config.yaml
dataset: "rendered made-up planets"
horizontal_flip: true
color_jitter: 0.2
task: "super_resolution"
scale: 2
channel_attention: "se"
kernel_size: 3
widths: [96]
residual_scale: 0.1
optimizer: "ademamix"
batch_size: 64
weight_decay: 0.1
Rows from block 2 of a small image super-resolution model, named by matrix and row number. Rows with one number belong to one channel. Each number is 128 + 24 x the weight over its row's rms, rounded and kept within 0 to 255. All counts start at 0. Numbers have three digits each.
After each channel's rows are labels from the 100 images, of 14976, where the channel reaches its highest value: "strongest on" is what is common among them. Only what is clearly more common there than usual is listed. The data: rendered made-up planets.
# convs0: first 3x3 conv (model.blocks.2.convs.0.weight, 96x96x3x3, each kernel summed), inputs 48-95
# convs1: second 3x3 conv (model.blocks.2.convs.1.weight, 96x96x3x3, transposed, each kernel summed), outputs 48-95

convs0.12:119161126121117121099098136088111121092136135141160121108113158116077160128140085107113099166138144115146157093114141116119124162081138122101107
convs1.12:090103123112153112129158094090082168102152115110108120122133138090123090149111167115163146104123106107105102166145121124156112117170140108120117
strongest on: half lit; glowing rim; cracked ice world

convs0.86:086146148165096141137115174143168156090095157147115157137166106163116132128150150162157150099162129145164145137092118159136138105125116166150114
convs1.86:124121132102169118111159077095124160125121104101086133118101173096128090152119165098154113098094108113073116151160121106166106110164121101100122
strongest on: glowing rim; half lit; cracked ice world

convs0.94:093160153153095117164129161125172163113110146152117148174187118151111129136153135179153141109133159142154127146088124149161160111114127154109103
convs1.94:123124107147159142102139102079150134108144126126102144078153129091133078130144128140118133105106151116080131103131160101157122136125114110143123
strongest on: glowing rim; half lit

convs0.27:083160125140097118104078144075117135095093136140135116100129117140085148079141112127131126093150144121146116124082114136137156135072096130088123
convs1.27:107121120106170097138157081090093131104150116102109131130115159103120089158114153116134137117096105109090111176145110121164111125187129113111110
strongest on: glowing rim; cracked ice world

convs0.28:093145139144091154117101152106103155103101150149096148135111149156098127114143109111101114119156150154156135121102091165155158146107093159158101
convs1.28:145135120137176152126105102172189112156085105154092112122127109152126103133151122160124148113069158120128117106157119091132122128107098134131120
strongest on: crescent; glowing rim

convs0.63:109116094117112140087129157103120117097153117140131129081087123116108112084138104095087122195117138133115148116134145115098134171114113112141112
convs1.63:091105114119132132101149124099088182092155110109150123116156122106139109139150161100173176124117141101112093134083150151150135143155142143107138
strongest on: lava world; rings

convs0.79:141094116079137095161136092156141092145123079094111104135128094119145098139082151129109098116106105137096111139120140086119113097141133092100122
convs1.79:175122127155163129138108119177151108176119112144124104110107104181124149138149154149111133127136138154116106149155135130100151121138104126102157
strongest on: lava world; rings

convs0.44:092160169164107164118092150101098153139118153162101124128102122151091142083151088133119135112142153135141154124085097175162142153092091108131111
convs1.44:136126114084164097152115120163152077131107110126139087116160104144112118120132125162110120149083165120125127119137108098077177138156128156119124
strongest on: glowing rim; half lit

convs0.0:112161142151098102146114170147147148130102154090168157121139083150119105097142148132148149139128157088122117159126099158119149127125102152092135
convs1.0:094098119106134126160147094096065140096143127103104114123114112083119072150123167092125130095115103103108111170127136127136117135153144107111126
strongest on: cracked ice world; glowing rim; gibbous

convs0.83:147113100117144083138112103147100120128161104103146108141120157107151119143119121113140085161086136090089078105132128089137137148133147094105130
convs1.83:099164113131078176091086180099122159098137140152134136087139137129101091115160110115109118108182148140150145103096155137155115114085105114140105
strongest on: ocean world; crescent

convs0.45:113132119157144117081101157083107157097167141118118121093101150110105141119141106090116111144127152148100130094116122125134146165118117132101114
convs1.45:098177121144087128142087126123129141072117157166102143115139131129105108137146083164089076119118140151162167107111121117144140126088102117159081
strongest on: crescent; ocean world

convs0.52:091155141153091152161102165124168151119091156124130151129151100149116115108168154155152155121149158165122158151105090166142156138112101154139127
convs1.52:121110144109173102170174081107131115120128106098085131132121168097131104173111152125144133124106108109105113169159105097130103119174129121115111
strongest on: glowing rim; cracked ice world

convs0.6:094174102156088113120102155117145154094093161111125137115140115171104143089135120153146126082142159095147123117095128144104136103096095137085146
convs1.6:096106116110168104142153085083116146103134121096100130126131160090130082156117153119147134107090113112076107148145119101141112126178132100101111
strongest on: glowing rim; cracked ice world

convs0.75:174126128112163094093142111128146103121154140130169128092090139102151128155147149132112101182098125158098138124154158110085141151155153137139143
convs1.75:104111098147135147099141107096133174096143159117143119091130106108155093134174182133100136086127146156087109105118175109134108166100145120132169
strongest on: glowing rim; cracked ice world

convs0.25:118128093121139119158124109155153098135099123097093118151173093151170114095087160139125140114117140136086124112128089150155145130138133140134146
convs1.25:141172151116091158123118139149076128158128132136140151147077139115142133160157118088087085144159130142147128146116161134102155144102155100143116
strongest on: cracked ice world; cloud-covered world

convs0.69:073157135125058142114094155079123130093065144134148143115119109133096148092154100117121131102139152103164129137067125128113147159089108127111108
convs1.69:111109114116167102141159097100111135111161119101093122126123140105134080158115176115148155101095119103083113165166116121156102133164128097114125
strongest on: half lit; glowing rim

convs0.14:077149119134106175148097114076142130136081139139093103096082090113110119097153120133112158107137120139153168149112091151104108130126117103119094
convs1.14:163164124098140092146113143144153096158106153095154144136158141139132176124131136125134077165107129155106152111110099101092176124142143144116148
strongest on: glowing rim; half lit

convs0.89:101130134113131147117123129105115119116094116158100100094078146117106141129164121090096130137143130154166152146108080141114151144130128130148082
convs1.89:166124107136152107152103111160170078163089112101150112124119102155139116149110156147111121121080138120120107116149137108102110114108118124099158
strongest on: glowing rim; crescent

convs0.2:074139120136102136095098160089109127070067129163134155103115119120100155100125094111105129111131123125152122111049148131117113158099132131079095
convs1.2:102106120127145120149148122114098142100155133104110133125148130111128089154114179117170161098095122108099118176138117143169109124153128111116138
strongest on: half lit; glowing rim

convs0.29:154122093097172090157153109130112110145131112116135130153135128102160093153133150121120112171105133137111086138122130089103142138172165137108103
convs1.29:117157147170095166090086154096150148102102152142110147093126110122110128104101092112110123105121107150148154099107130120157114106087109108141111
strongest on: half lit; ocean world

convs0.10:093137150159108128165146159138155150131099162141103156187167120133133123152169142155158128115140162144122148152091135145157167123118149149110105
convs1.10:130130102111173140101141137085182148096122123115102097079147133107158125148151137161112105105124137134079108088165158096132098146120131107154146
strongest on: cracked ice world; ocean world

convs0.37:101163109120114186109096139071101121117101134162134110096117121107117157092139108129102130118123136121144157102134123140110110160113118104092118
convs1.37:106107117102168080150159091091112125113139117094102128129126141088134093158106155121165134113091113110081116154139112111136116127175149109115135
strongest on: half lit; glowing rim; cracked ice world

convs0.7:145133122139128092130114135107115139125161114107170113117105087098125091117117118106134133185098148087096095131156115123123120168138153121135137
convs1.7:092106100129129153107138122075083172099163135118131150110141124110126088130162152090169166086128156083109106099080160138164123149136139118107138
strongest on: ocean world; crescent

convs0.67:092140141149080098165133162148143158106109132142114128170178126160105128134155131140147145095131147129166102152090127151151160099112118157132096
convs1.67:122146118159137148092096111087150146113116138143103127085140128093128084112146111100097123107093153154130153091127155097152115132099108110145108
strongest on: ocean world; full

convs0.3:135140097131138113107150149132117114111114117149116140137103127132136099087109117129114124175160126179099146117094163105144158125143138116140096
convs1.3:109108116106162108116157096089090161108143108109119139118120140082129088160117146095170134114102119103091108158136134124155113123178144119121127
strongest on: crescent

convs0.26:112158125129095137094073139084110146092119130149144119109114144129081170104134107124132115103139143089136097114104141142126128156083091118067127
convs1.26:098109104097169094138157096085125103101137121091111112119123140093131088146101150129154132117099107108080106144137105109135114123180141099119124
strongest on: glowing rim; cracked ice world; full

convs0.90:145171138170130136141128156134162170156127151135140151159152122171118124112143140166167165092142173119153128151146147160163156118108110167096152
convs1.90:101107108090142124169154069091126078103141129086096116126132119079137095136100147133115121108099101111078117135131123101121113155148144108117134
strongest on: glowing rim; cracked ice world